{
  "model": "image classifier",
  "image_size": 32,
  "crop_scale_min": 0.8,
  "norm": "layernorm",
  "norm_position": "pre",
  "dropout": 0.1,
  "patch_size": [4, 4],
  "residual_init": "none",
  "orthogonalizer": "newton_schulz_5",
  "grad_clip": 3.0,
  "steps": 6200,
  "decay_fraction": 0.3
}
Rows from block 11 of a small image classifier, named by matrix and row number. Rows with one number belong to one neuron. Each number is 500 + 25 x the weight over its row's rms, rounded and kept within 0 to 999. All counts start at 0. Numbers have three digits each.
After each neuron's rows are labels from the 100 images, of 14976, where the neuron reaches its largest size: "strongest on" is what is common among them. Only what is clearly more common there than usual is listed. The data: rendered rooms with furniture. In brackets: how many of the 100, against the usual share in percent.
# gate: MLP gate (model.blocks.11.mlp.gate.weight, 512x256), inputs 0-255
# fc1: MLP up (model.blocks.11.mlp.fc1.weight, 512x256), inputs 0-255
# fc2: MLP down (model.blocks.11.mlp.fc2.weight, 256x512, transposed), outputs 0-255

gate.443:483505445500495465521457489482508491563550505520547535551466511521501501476499464511511559512537461449505480517479506522512529537480525552524450480514512529498514506513482474516479505477491491550556436547491527492474535514487493509501511500500477527482503516460535507471456465472517530538475460466498525472510501499512523501519492500518504490479513488532487506512531486463474496491508484523479490501426480473511559546490493511521490498508523489495499509529510484493496493519532471484466538488496484462513503469488487488470501482481493511554524462486534513509519502538514511575491521514499485497488518565509466498481518451522463516505477494463479480506473492474496501489462512509492500526493501523501498507514497516540494521477517506493459490507494452479466513503490457
fc1.443:512487530467474520473532490502474501496466524446493473471519504480480528485476505529492450505479532525494502488517446464463475503541505455483513505477478487498499500487520501498497521501553486473464525466487484531527472497509508525496494515499543483538462468515469480491545533525512476471524512524503453521469498520514470515501489508497512506518528521446534483509451523528526511478470531491440505518534498529500499475471516481452487457483495503513513515525505546474521505481492548508528477506514508476494527502525522504523519533505548505418499508507476499498510487465479492483506492484489486501520496478452535555484488526462523494488539473537544499483479512520483522520549470491531483478512488493482488520496524492441531457485508508497505512495522563540541533513481542
fc2.443:506517469513490471503484517508497466483546470524492495495500489485509483498470498455528533520495534482515484471500479522557509528487482528495479486488490504512523464469516510522536500523495534482539512477498508505529495491531512507524575489454488495499517537496485487456467486511463518567513511523510518507512479479477492531572478484488448495501534460496488482505490536528497469523517472526516501544458552524497497485504509522511486549519514487495534489467526484496512502512507476530488492500515455508485521503497499535495518534482448486551492491445485500507509484510476522483528519495493531493505509493497461489497537523490478510527482484451508506544496511477482482472447507473457463576504470558468478440519465486508555503519496489514492484511482479451482479454516508
strongest on: count: zero (100 vs 19.7)

gate.276:484501506476488479529493478464460497436460549527523513514469499519514487517520542459504513518532473509530447484505486463523474497489527496513515491481495497487506516516483503536489487510487510499488541487525517455544528468479506531472439510541498512539497465514486503467556529495522543476487506512544518468475483487541485507478491527465489512505504470491497523494480513491487538507515542530485482536434523502527501494506537502523534467488490495515502473511488497507527528505465502528483483500496507533514477466480517494518543515511499489536531518514533444487495508499461464462474540474507495554508510526517520462493480488468476467508525464510494534414511519505513537474523471451502507473477554496500472468507528509483500466511482457466518516488551482506510497479478493
fc1.276:507486495518484500484540500520510489495536495474493512489484505532506527468497543509484476511521465468493460470501468460496490524509530458507521499477519503508508513528499458510505562477502518506475523468543511465454479483517545477504501505443502481498505492484485503515513500528531549502491490534538472510457516516487483462571497521528490515501502468489487505504488506493514486492508546523442512506481507538515521521508524549522541485446450540479505494557429479529527519529492523477503495516468503493500517469527464528443468500490478538496557503511473545491475480487510513501472502508527503480472504513488511499484498504496510468487496493498514500463483491518508507503522525507460482455562531526470437533496501517524509548475530493498493440521454502481520477511500535
fc2.276:476507482507500527537500494477515504485420470507500495528525523480488536510505540494507526550448473482474518469510466461517462477521506505553503466494476460501481547516483538477506491483470490585471537451504517516486506505540526513548501492505506489511491482474534518490517512485483492472536502523497503533499476517491520540479503510485499480534511497516467517450492524530542518455490535483528534495495513500505529497459485493485482479526509506495527546488506490470489512489474471511506486539498466450472518506541530514485514474463520517563521497486509483520474475519477528513478483482519514500423539522503478498487511549488525541489497503484502506515476438502464495495514536497479471503442511485509528482498477523505498522470494533516479521533503475492466470524474472
strongest on: count: three (51 vs 20.9)

gate.130:503495525503526474465442487464483479517495474451495500513465517549523505497505504471498489513530525491450545507501496534540490523523485516497544485457471509553442468481519525488484518479483524460482489520510496518508496503525468492497467495493506483483467550528511503498525507493529553527513526459511506484533490495482523515510524501523485524498442488520491495506486527491519512501487484476479532521540473470480537506475454515478491566487539489466499542525459506494519504455485489526490519523508572495503504491504495523537492487521513482490464496547440493506485476521509489507487488558464518501482531513562456490480483537483493539510516471479489472465457500529507500525471495522452496490514538475535505465459501503491471500474512477507498530511519486519526482488548523
fc1.130:500482554464534488501446481463507501486472520478506508490501511543511536536486521480507505509530510524494539489523481546515456501488501468511519490478499494569486467495550527499457518475495511512500467526502484483484485471517485491471486511539492479487507502527507484508524499476506534511510489481518480506519508514444488526502529479534475544521456481522496483482492515538488501482436488497523522503565489491491537489464478511434507553511494510497505499541471488520491519454475488499528508550484536516514509484525477534560489518496552458493451477507457513526517501540479479522480473541484512487517507513527487483498483532488489492505462501479491504513458498491443507485497519552473489464529530473533478441478497488481475498482536487517509533542492492483522470483540478
fc2.130:522467531535478499482514516527497465528451504492501497521506514474500527505491498496516476518544476541486488490474549469485460497518486514506499516503505510516493478536461559479468463539517505509467505493501513488491499520509474511525486466483508506509502501452486501474423547519515510492544505501497516507515521502488466454536488566494476479470509512501514511487516488449528495515499521520484449515451553509524490497518459489514510457522522472528493522523489527495460533544537469480481522471523493510492486476524512460507505522512488494490522533534529538471511464482538525538509443513507501490456483519462516457461438462491486502534534493476504493484515480499496489479515520505473522488513548506436517484512488545502507530469552491530492518490474487494468486524510461
strongest on: count: three (42 vs 20.9)

gate.471:531499479504509541499528493447482506489538520525517495511479516517504587497497445504487471503454477475459505452538503535532538490499501497529567500483513484493519505546516515499476543488497491515445521524510482547451478518512492492509503495477515479476493530506524484481520497543485530508496510511473470439527501505500486460538522509483502488523521473587450480488488536510488478508472482486491514505500528511505548526479504491504496504439531513531513492528494520485496515489499600480490491483488537507528502472493528566494456508482514480462506483493488518525489472465482530501472490531522507516486471464515494495496489494522491455496540500494501511476446476492483511501440481512520487479512535512532491488494508508492485486504517508475473481474492502481506488520469499
fc1.471:486498536573487501506471508478513541494498483523508520508494509517520497508498463501518505481469541505520475518456483518499497465510537530478537485535502490492493476476519476474519507462497517497535491542498451493494453490487463531528493474502528516460492602499485513526509494510513508499493490516466519469515491520494505498497493532490492488498483516523458495526544524531522523494480461513503484497570513559451501499449498533501504479501520489502487458539493499529534467472533503533543491499502539472500519465483509553525513506520480531485501529475491480467511494464497466506507478495479467530481496588451463494518542516494523527500459525500490506482469486514511489479543516466518512535515500496479491484491486490458483428489488497510484455519523520484489495506494485
fc2.471:508491470509568522516469487506531451486527542494513493524494494481507556460491435560496513512499524461485489544499507524499519483561504496449499492499471523513498539546488535507463519518493518470497504502511470496481504501490459481537488509520499506503519489495482477458491504484499517494489491501499489510468513530486504480530501534539513493552548479563422484493504556489486543505494471489471470467469497500483518505496490496527486495493471511534580502533516489517466497504512481489504450478494474469503518468483467526480508507492525470486506481496510505504554497491503527543530503494497515535529491476501482520530472489484490490491511544476460543514489525501511473532496514514488495516479507499458461521514483427505495454496455518481499509509465500468478545514511487
strongest on: count: three (46 vs 20.9)

gate.16:492485501480508491487512476470498535559522470499487474548482469495528521509496481552509496515497483515499513493487520515509529566505501462537488528485500483504485497500513463470473503531484476484462497461495481485488495501483466497488501482502517564494542518553507517486464479513468483549490515516489472468482477538500522535512511503504537495487466501520453456471504484514526476517548527547468493526456491509526506507501487487507519510532568500503541492473466492481445490483468451494497517532513507542498461505489487518445473509529506505491442516486519508509538495467491530500490474544480505495505488440520533468471538499503492478501520510472517542495443516509469521485527539516470500483493468493512476533490526511504524509499555524539496480514516548472463479522466485
fc1.16:527521528471513510481508493528493468470486544450487533511516523472464470532445517506508495527518504496534462464526499502506499493445465467513526503513509487540511535524475503521452538462537492544531482492516502520490482478503506533481505501503511501489463523471501477489489537479518484505529507466535501519523520539486477479514524491478471494542478539534455513495493542473495499485506457508542513480499497521493447531457525444492488491442483482535479546488515483496491466457528512541516517449505484483529510501503473497507505483498473517512500473529505476514531525509511504514507517506538487476494540480559544488510488522527471471499469479503481477535547451466529533498486456491501495522434495535532502517519493458499514506486478510508502525491506436465505519501501509
fc2.16:482515519497562460505503498492513536504467506524468479479516491485502487500504516470495467485468474575512517523489481525492495542478524479525494479485500502456497485473549486475515518520437506503457516472474482504527492468513508483509534470499509514515500499486530488529442457499524470530511561540450517461514507492494484502488514480526540485487476502419507458481464530528519482492490513498537488493483490463475498528503504513514479496555506495502508535530498563474467497508496506510481536537503523525484479491509528486519517478462484545455497528551535533501487487486523507508511497529501530502493440487474488533548487521506543531492520456465527496488457514523539525495517489485513490492543472466532471507498485511487501480483529470528499454514482504481485527507471511
strongest on: count: two (51 vs 20.9)

gate.123:478524493459519526504467507488512479497510506498509504467497508486455492518499493523453519498510525517474477454502493457508475474507531455508498498493472485513526519537471517504538507458475530483460454458472522499533522458538486472465497492477510530495521453570475508487528492506451499512489457545516442493512517485508503496452543471455504557533537502515532478484472454540486477506519509505502491504493506492478473468476514510523497488543472496520483536502466551486514468491451493507510466487489506497551481504529500542542501506502512486474513536532460539511503525511522508503495492518516555526527532456487491499508520493562501505494489511503493484494466486484544541499532475496500458515478514489494494503505536505472499507522489514473522548547492497489455482489522548
fc1.123:506489506510519511496504448516484479514517544527494505542495474504556498518519488475503516497513501436505482513485486473528546455469472495526534489480503485501484470509506552510461493532511502524524529531519495519483492509474517505521513472521459504467497543463484508474491480465523531512498529516491525482470452493525455489537470499492493433465510508477504498471506531443498459465477519515488538538563504483485505522482502526452506485462487492493486477494511473521497513503515511524506530530518501507482529472482524498480503498546477518478502486507527492484501535486514499511486511524499435480491493500497518465462472531465460471463505520534492527552512466503502490518514475460532507492489536518530503516537546468490507521509482468483473499477570542467491574496476485
fc2.123:476512503486533467514476508516503487511481478484481527521476519513447452532493515507522498505511521509513500541497458497434510480460518538509551482466476515497504473492547524465524522516452491511530492455503504482479517495519444457507552466496548514501520475525534464502532486504520522519478470512507506551460537460531535494491558504520510522493477466498503496545476482506523507496494464479521511476478494485489446468450522470475469515511452505487477460493520515516476496482522531487501507530520474478532500492463472514538479497522549508483517533508510506556504524488493489450484503530495541516474469503514512506497479500552533452510509511515478483454480461511537482502501528534520467467476481513493502525512505543507558513461493500491506509486463497489505499504510516
strongest on: count: zero (48 vs 19.7)

gate.347:503502496492537463486489499557547504485521489501491513534531463472504443491539483556508522529522494472503478490523516451502470541546503503518465471520495507458497511501479528543478485501505529479485471482489484477502468482507531486524497512464533510516504528489488475481505525510496521436467547504472510497478495511510456510488483536479508516526514505463499483466533505491499509517499467487508458530507544464491495508506503484491519530484521506507495503529502516449461522476515495531473518480522463513524451519452495475486477488475511514483483486472514535477518530490477517523494481524491444492529520440486513484554490478530510540487523510490529480498483515544517468462486526473517498558500473465471476468509469494501490514520547508490552490449488511479521576535498524
fc1.347:523548512493458459509534520484530456522477488499496493504515487498474515507521520510523476537464474526459481474477497531499517509559504492493449522517526485474506523509529496496470515493492468511511480513482487491537507505537512530529558533490427524526524504497516461511482469472502491512476515529507492475505520531543496534502478529484469514514491506501500493513518434462508491515561550466552519504503476459514495481543465504518496473532500479465458464506520480512463488475495506501509536505488487494489491470457545475524519501515527519475512464459513508502476524447496453480523496497475552487446492502499471491508491503486483543503543542489479466509457489516498509497524522503489482495462523535515461501514525531494466497505469514558507505480515498464449518472494484
fc2.347:564500497497513495485484486490513519523484521468473482497460498549485475536477510487447468516519520505495473475493498485513517470501492505470509484536483506474531458430509474437541473473525509482520547483519529492474509483491541467495485489512515472486558499481479484528555538469483442454474478525534480495514479485512495474503491502514505502497532554492581504514474500494473505525482520504488477498519515539491555460503511490493489484446466495494473505477488472535546506484506499451493496498498557541519468511533531504496507504555500494500490486511483485468522522523516513482519523505496515533522470447491505512493499512461471509505503465514479482496517510520466511514538558499496503498539513479513486491491497517457525474504526515479485500490504494568526507481539527
strongest on: count: three (47 vs 20.9)

gate.307:535557484503505530493510536494445498556531502527494447482472524501475486497539475475509513516488552456515497474461483487502477493483498507506515527508491494500477547500486527433470497520508517470547505474470494509491433532459522497515514485485525498486511531482505510497477531531475471545502501497503548531483497496510504508562528485463498493535539491513513477483455470490499539458521496504478495499516469462502544494475481510518528481523523497507498473487517519478491459494488488473496480501504490512517477490531480535522482530493432497536532483533489503501503484564507476504486557440493514521496488502454529508490482509502451513460493528506486523517456487502548482488530494508524498496493508487522442511526464520450513486476514504515509528476501560510530501508490522
fc1.307:483474517455503477487485493463551449476486484492516538522535472499511523484491504504489506471498510535501483505487536536508467492478527475462466482467498479507488493464499519563484479475501499517451496507511515519513544458550499469510495493524463532489488459464509491522543511486500528460526496484512477452520511544523511525445471458549512512459478527514471514489502491518487496553489512521525480502495511483473445508516545474500465517462476511522498511515513478507482531496487520504492498535493505490521516515439542526498525467509584498519480515471510530490487515440508513509511487527539501517508507501539514491497533466492504480531537460476525496499482531501444528513447473463499525514509525516486507500480528483518489486530471508523492525520523476492451500480469514
fc2.307:509456510477526521484458525476470516487516487520477481479516482478448457518542553467495473487523490519513504494551489461471512490472482473495523473508477499498516534510510530513520446551476466532538473519514536505477482503549520496481533529530528515487544550550526557498472500541515483469499492495506493541460525517506528486543509514439508505469532499485502467499493466471445505488482479467443503498491539485500531478532502474488516520487508506545507474519544520555448496454507504495523481514506460501499472488494512546482511503488495531518546499488507504506496509491509478492492511469493543496517492490493522487488469505512515506467519531462488503517505505468501496514537489531533477492556530518503445461502472494493501475448508472498498485516472510504460506524483492
strongest on: count: four (39 vs 18.4)

gate.74:464511540496491493510505546507460510506492522450485489516533525513490534521531490522478477476469523523484519529515498515520535492524469514512469480475500538537503516540462492472489500517468520465501519464484442501484482532508465465507496508498506516535476496468565491454453491494504481517478514532511494493488529492460517495504515526523467466473511499499512501537498496506523514527495451494474461482487472544471505504433504491509444519487462496490516490455469497583460549493503469544492533477526473515481515498500505539434463538518495557485504534506536473501476477498524490519533512501509557493495462518492484488499499522525509484498486510531495529517442458483546471502537505517493509496499488473485505535494496503461492508495486498478515503491462498537508530526520503
fc1.74:543498481513490505488465437500509495523540486499492463526491504503506499468495462503462545508524483474523542468528481514467487474545500506440496494507532500498517500534529512506568500488518484473482507537506533489486576494507513508489537502469462459491516472496488500493511501484506499504499527541479458526474502527554476491547509555493518515525489535542507478453484485522491473469501497477528499505505523484474487496512488480509502469478497479495504502540488507430473500524516552484524475527502473488512472537517520507478542428487498471464462513479518474550509533491479484501506542488515491511508540454515462522493559473487526539492532507506499536483527488511478474507475491522514519521521482510508482460511496451475492502455504495497507551529505500501508496460476497
fc2.74:496503514491488517500506512498533505526436505501470506501475471504534536505496537496455506537463489496525465524503497517513519466497489547467516478521512535496476470512510493514478504535530491472478543424491442477510506465485516545549476567472504479479499493506486497530514511534511513544457489492509486485447468522494481478491549482508513481478500498524509499540492524489531487520513497509474495464457505480485496513512505518492516518517470488490574456477457493531513496495507504494527518481517487527534498445499502498519473541527442580478505483500510508493496463529507515484521511548496528499491520488523515447501519532504469485464486495470510516513485503476472525507548528498525514515517468509463456553470468533511486510511500503467500479511443488502498513467499484
strongest on: count: zero (53 vs 19.7)

gate.218:446486480569492481516515470486488529517534512522532522538485525542542465492534535460467478463491492513536507498527471500520504539516461507478452512468489467536546500506485465463528477512483516514508533501494477457476505505495474489516579512517563515498544510498522507517494498497453496487497475486472489446481511520485531487452517511487477511529547487495492502499491528524507499495475490550504536521492526513544526495485474492453493496531493463484526503523487521503527497494486504486491498513553523451532474506465527472553465462511485512476550474539474517475513498460478504512520498496519544496502499488508510486489469481525481502505459496503505524485533478536487475526460469509504471491559479487466505490502507451498505477514506480527496479514461500501472517481519527
fc1.218:498518551492487492481532506504499497495464519486468537521501500509521498495515453509510501526519489513499545491492488541484504557515452524512525471538496468480508512514514546510454523487481502484502510517524448492494462510508479496494549499477529510475515520524499464497469488487511523536504470534525505528503471532478508529476533458554540465484536509481547427490526511529537524498481487457493493540459497533451483527500502530483524498490526493476514454480499514518482492483519469544502527503490547556501507487545469475457472487453454504547468461457478514492453512463514532469497498485540481509488531501527501480522479487482508504476515477494471503507494539485536508509484550483473498477517495521496504478513498463495509517543517525540493481477460470500487503489477533
fc2.218:501510509447478470488483516509556488467488487489511478506498522495497487470518421461497478539486492524520543473500503525475532559519452471466476493515510512508509474485509516509494540463470516484481482483501501483492490448535514524514533532504527508537521487532495503497504501504497507479516469559497526487486520483464502489468506499498509504460497518447531450536467504485500480527505468554461497495485508475466543477472509540474498464489491469513497476562501528541523485480480467511468506534517501539547486505499502485536466543454524531474490534483500467462507524525535531486535529529526502504573498500529493508516477511485501541503491468458472505489500487497513476523491514494529491471546527461482506515518489511515499503506490526468525458527467507452510489488497508
strongest on: count: zero (47 vs 19.7)

gate.470:500478449468504519466545540480491550479501503494470486495460528514500463485490507483504462519510516456509461522505480499523424489492477495554527475567500520472531490506529505517486495513534486492536508492505556490498521552526507495480494485514503522493522470473510519503463503505523529519491524462472498519512462503556472492478474496492526473480470495563468521486542505483502502512507513495487490479549447521425516519470527519507475497507480518488493538521497472479503514487488511434473495524465538539512489524468508515520481460457519503505490474496485556523507487512510532505529519476484487492475485507494488497498510530518509521506545502509494473507461497513507475482445523520467503499515520533506501456515471493544541479491472523464511486541513452478482489482513531
fc1.470:522539550536495507538498479505498461508474544496471483485517455483458540487488496529488524488489546518516526482480498521503574490499532523455497534387487479535505522476488499489459510509457497489463492517468449539542478488513473495510537485494519486478510516530471479498529485523466476477510472502506489484495498478506509497503514480528470504493507527501536514500476491468497541503497487497482485505487574487536480516524513465472491505462530504478521481499519520499517490496499457550466493465514481478515512517515490522462510528502471505513507524473532510454513527497461510503493518505526553539510492479523532523499531462483483470519506504513514539466512457438494504499548474502544488501515489504485507534509522512497478504498514463517484482431490498493491520513510474
fc2.470:521509520482458496467473500489504488467481523532520464444486493475528428455439498476497545500532499533527462477528506447529464486523524492530521472579503498514480508506518521526513471531514500495501502477517494490483534470477513497528474474502534504481502515507500497527480528513519480504480526525492492565517521507511489499472516508472508457512481499524451522481476472517498479476517519483468502547497493466536520501512517481476509476557512512477494478489510473534501535467551510524475492528511487514483482574504479552532502463475531499484534471520444479480505471458503505515514508479479495490517489551534478479484481536510489457495483475502509516491508488509524477509499508546492539464501448459496510515536461516541508512507491472509523488527485480518493526497513505
strongest on: count: zero (84 vs 19.7)

gate.487:505518485520525495515494498472448494486509518477495501471490487516503485498516443523497475485440543499497509522501518520521495497519484495558456519479527524524525489555520523540512481510511531507526477502510479464550493481524499476491478546524517483506489505536492494484484488461483481479555523450534476466521469494518529506459547538506512509471485482458511514508469512449498522531494486502420485546550467499469513511468474506440495488546509505491490504497465510499458540506527499464497490510532493532517492477482494513530522496497447525483531520505503517474518481509479515504512518458475506462480506488528500506480490512534520470519506534502477472513519483492541492499419518516500498471517511479455492496511506506523477527544431502458480508508450502527487511514491520
fc1.487:467508454521473511499481524544505495492544514477523494528486503487472485498486489502476482529464514535478517466481466489489542500499491522486466544536512496496508518499482482503493469546511507506516484492496533532513519504465506518473524515456475523478509465519487461468466529502470485520488513531515501509493484505499488515521475522538496541472495509485494516538495548520506435506484514547543469455508513498487537548537496488513488483528526512457538500523494497484511475488523487453460504473514497502505484508479486474467513496485499435501510454459543494503477484531473476512527475560484500577499500511467495489524493483492513553492536532499498507464461451520484472477484517491502532519495528488465444494516493505505555491511513452507523514434511484512478558534491507
fc2.487:490493525598471492526505460531500462515511520523477504466524498504489494474479523480503510500539532505490521499472483479493461486483501490500509497491480510496503474488479532521519494501479498491494514442493535522509535457458511454508502456508523545515486470485483509493501478509529498506529505490533484504502528517509488505494469502476504533501537518521487445501516511508506497514462528461478529510548511442508440537485504530505506488488523547481499492502536523473508503471496501506513501548493517536500463515484497501500509465455477479493494482465507464494509485473514470507485529540474536469539499535489472465496518492572498481501485511548499508480475454507546463492518464529498432503519496455474475543524491481522546460510497548528507529478517503488522505483561464
strongest on: count: zero (50 vs 19.7)

gate.422:448521535528484473489528533519519448468492509518513483498454493458486473520546496477517464511470467454444494489486501535492476470496460461511447474497511478525530495502485534505513465512518528438487519524505523526495464502489486513519524513552506493500492518508517473484469530510480488556504506464484516473531468501500562499497518476510478499476474469511447512490470561476477549502477506510544505518481550488459567512534516466473544502520499495561490507525512485497506531484481505513455466492513522513508485519511496484509520465513521497530520487506532519521519508503501511514511496540505478509481514469483504505484493527507494479517469496449506521568498496488506483542504496499495504470492478514499534509460512501529512500482565508489464501467470472485492512487498550
fc1.422:532460491530506474499506540530510506473471480509521509518476492446472537501492513477495487532513486498459496465477500456514446537505499501505444479516512524478512504496457514504463499511474497528515507477459507446486487524487494489474517489511485455520510453497478503485520480511481538494471515481538497488531499479487517585521513484528496561522502527456481506501482462513484440498502502544452490509538440541539500462510491484503480517508528480486544489514493480488482511543515515457490474463490533505508528525431480532505503488510507519506534495489525503491469494466540452518467499479475508482448514555504496547507526504523502500503478473506509523544506520532534508496531481533511509474510493543469507506507521525493498496484506497500495478547524494517517500492490562
fc2.422:509460470506504510466534519511468530534526508482480535509551510518496520463509438497476481470524487511534510557472463473526491478464521506483526500510485503500491539507496451519516513480489459509545469521496495512518503524528512520519519492448507533498514496492494522507531501455513492451474529544508510478500520545494516524494467509499538544543493519542498499513491506516514508495511488480485461520471481489500464514510472499519522487493487487491496490505508530498510528456534509444483452515503504511470507471521481594475511523517505487461480459492541482506529543509484545527535483498463497492509524513509526491446475500507484443510532525498488516475497464519497520464485487491495474490504494468449515503493505494526539454525434481480494534531513488449523495495480463
strongest on: count: three (53 vs 20.9)

gate.391:507531487502467491536515453535495545533528528510493537489510472511468511476507523502511473481467515456499482493474495472499500541476516459499496487511487474508485484520500512494517496509512480506556521478438505498503525512489489471498499467496503506543527501518492487496527552499516509517470533509478495530467497498486528476512529518466488513481530548489480552547522498486502527487453506518542470504483502471478502510521505515522489503549543495449477519477489496494468472530497499464485519504545543462524493489483514470503434476508537527466470484456546517466534539532462499521462525497487537494489500501449527494511531467467509521493529486512541523474465485468495498508492464439555483534506472488505500558462534507545503481505513520481506457470487521511512506480508475
fc1.391:507515521486562482477498495516478509495497506524494457496502496543526486501474558521514465497485487520464514481493474516478459505500514480538466537465512495474527480531527490500490544487502464474474539510497510437496510498526521504481517517498516503466553500473475529494500567504516489517528505498500516512494496487519500475508537511497495504530511553498463498481478436507481481538526479477505493464503538490510523500526511517486517434534483487471500505476498457486463535493497527539481548511507442491509501487499471498501449485516539540535475508470537498444539487510492472488479493530533514559528499483521516493534492519521522514507509497485509488492453507512489525512501503496479492524499460469501535521477489488519492473509412510505508477496456490462516529505503421
fc2.391:499476530528473522480496506482463520479543506487524505499483533478490495495486483465520508504466520511504499512511482534503501526491452509485519491477497516478534498524524482504502463485499489483494534448497521498483505472521548493452407541504522483510494519506513466541501502465502528521493505450543487487497497501516467524510472521486482536496507502467513436494481491533526507491495518514506526504540496500487513489482489526508504503453488538527496493502506525520491531473498480463538517511505533566467514531479525487492595528496506518517545547495451454488527491445502502495487529481522484484489507526499509484496524533489519515515451513535462472516518473438502520497514523520502484495488486488507436448479439479508496490479532512455541528495491506534485491502482537
strongest on: count: four (45 vs 18.4)

gate.196:472488480551496524504532485505530466519467489522453474488488540515469500516490528456468467513498509441453474547481485524501488490456467460483504503462517495470481475508492481498492521532526519551501498487505454478504491492519548522541517463476506501465479523445520532499485520478530493562496532496531485495448530476546513507536568455490526546503523476462502508519539492517563503485519508513505519479507501486488504488495476506527539452500514518508544504524475526495537463489499505495518517466504506505493506471501512498529487497518486491526490532512485477459495483511508511441475499534505524478521483519508513494466466511469473524550543505485509517547467544509504510479467528500476446483499487534489485500471516484497491496486517494550459500490511475483514511515488525
fc1.196:544501493490527503511487441506503575543516492471525479507527471483505463514508472502505484463526450485484471471500468452482538541533508469508493463503486544525527496515498461500501549531526502544479511496506545484503515489501482464467485524533485497535471459471546523507452503480469506449523511500478511504514518482491494495508502495497512547456511535552516531516520493506485482510495451435477461474484490502458507461490499499494498485497477500505533513518512466499517549529518505512525520534497496508496565526524497488502474511507492513501498511529500487510450478472485509513497482450478528509542486465504479512499564520467537511499493509520496505501495509484474520465535513505496486495505530485465536507530494518489463507499491475454505529556482485522537460486454473
fc2.196:461509464472511508438506493495536522458509503456494484494506560493507460510474500491504536517478510520514480495523509495475468493511511519485461465477548503531529524494508519520491509508510453493560527532511461471500517484479529528515487539498480498484529499521538525498531541519494489528516518539526488472488520517491503532495468477488491523469476519534471472502513504498432479471516491568479504444535489474480504506485535501472536482511515484505484493509470543516498495463505511523437488517501465447483461522447471501514497511522538504470483486506546469503466536490467537497517490512481502478486469520493499523499491486515573509486500521546485501477507497508509474501504480499500493524486525510560503517483532465472523481546456515497521488505513554473492464480464524
strongest on: count: zero (43 vs 19.7)

gate.266:483569463492536501506511483506507498506512517541482524473461536551470456508484522516507456531507540477527555482488520510502513472497530531519472532462500515487495510544484502481492528498497525516517540494536480520490507473507485476559503494533499532461480538495469530531481481489462469486483496470544467495494508527504455526533526522493494517494491490529472500475482465457495552505529515527478499540517491521459491510476486485516501493522549496518472476537468493515484446498532492520517530524488473549492500487524524462455467501463513529502508488555530476510515498492505487488498526489500469472458463469486518538461489499516512502490509479511559467510497486472529500523456517501488506476531459482486448496508451505470495499500491543481468474518473485471493491531521479
fc1.266:471533458501461526463480522500529503497497525536517510509483500492507505514525528496501483504481488452427478505527511490485480498491514501492494465474513519515540474518513524496492478484521554447521532480489520521520491500514524492499517536461513441515474529515490513498490526508484510508490482506448500442519557480545495458520493483485480500550497487501559514521444496521547551507492477462463495474492522480522521505526487467490501512504475533503482484511514533536543513494465518507521511523499509509474507461469528480529496483483507502529532561503498522484525483526473505510495506473533498503521465505489498549483478527504519503488505476496518443506517444523480485484491559506482501462562504448444491506495496495507474454500542528501483494487470506496537477441519497
fc2.266:465532524530494494505506478497487472489524459494490536500502463503501502506465509528497459463488525511536476479516541481513517504526499504469519528458534524514498519507502522509504507468506519509470461565489491508511490454537495492494492486523510504487510469467560456476465518475556497508475490487524491461509512492495489504531525548484500542521527497546455546484522487441470522457504509496498476510515486541487497468521527505529542501513512497502527533503511528478479513458534494504533510459465477476500520509522552458502511498558487495530488482545476498469499471511522542472479509522512508483504497546471510527530556518499466481486510509528516459511516521488500526466484520508485481462515518497522473461489464474498450518487489476482478494459492506465426488512501452
strongest on: count: three (43 vs 20.9)

gate.184:497521520516479485493482457473498494491494509498482520501428494522490533486518480505487484519491495462491493526505560514508479512568498482498526501475483503496527482521490512481476515489512513472443537492521502542525502514522472507540471508481502486512490536492516481491508512522483521467505479510483464488497498492511513511532497534462468477549484485483422520486493540549500598494529473480487535520504583508475524512482492508471515522467517491554518506556520512468534499501470566496509493489504523504499497474521480509531469518482505475492511535563475524466557500504487492459503477529507456505482491439527507506502501461521461463508521479499473529507486487499510484482505473486468517475502514472509502490482485527523465436507519517510512493501481499485500499491508460
fc1.184:511495480442526513474539481519491512511494527497476471495522481512516493501515508502466518518533463483490561449543464519494510528482502474510503490489517522525526524506575503504536513489493496538509497522497576525509461470501488517499506500513490516527467467475476509493482485483523486487515470494448479511526467474503533490492462474465453502500486494456528522531471476479518449481500466532506482500470494489545522453487502479497474570512504520512534546494503486485500485483474437462535465494505553521499494499514488479494512492474523455513492490520517488516517502519457500543495499503498577515484488452510518511492534511507506468501521489505509534484455493472528506505524465528510497464482502529495491573485510533503507457514557492498468501521526493477517497488491487
fc2.184:480494529517468471496484497540505507476502513504484505482484560487465479504543564464468532517529514524476464503504474460495461498521515510486517494513478488510503503490545492503526494505478484523506531504492499450496477453499487489490477484517501515486525502517496492491506523514540501515525471500493494479509496475507479517410507482528475488490461467492477538472510499480508533503525481504498475522531463498540487487503491470559537517519526499518493505450490471516489461548492494475478500519502541502490496518513481460551488513498499504505542540508533494486471488517526504485503459531463542415465462491538449502512524494535472562478518493530526507499504513552510469478551517503484522467488518470526522491481536530487496524489487474538521491505515460453466491491546502
strongest on: count: three (47 vs 20.9); count: two (42 vs 20.9)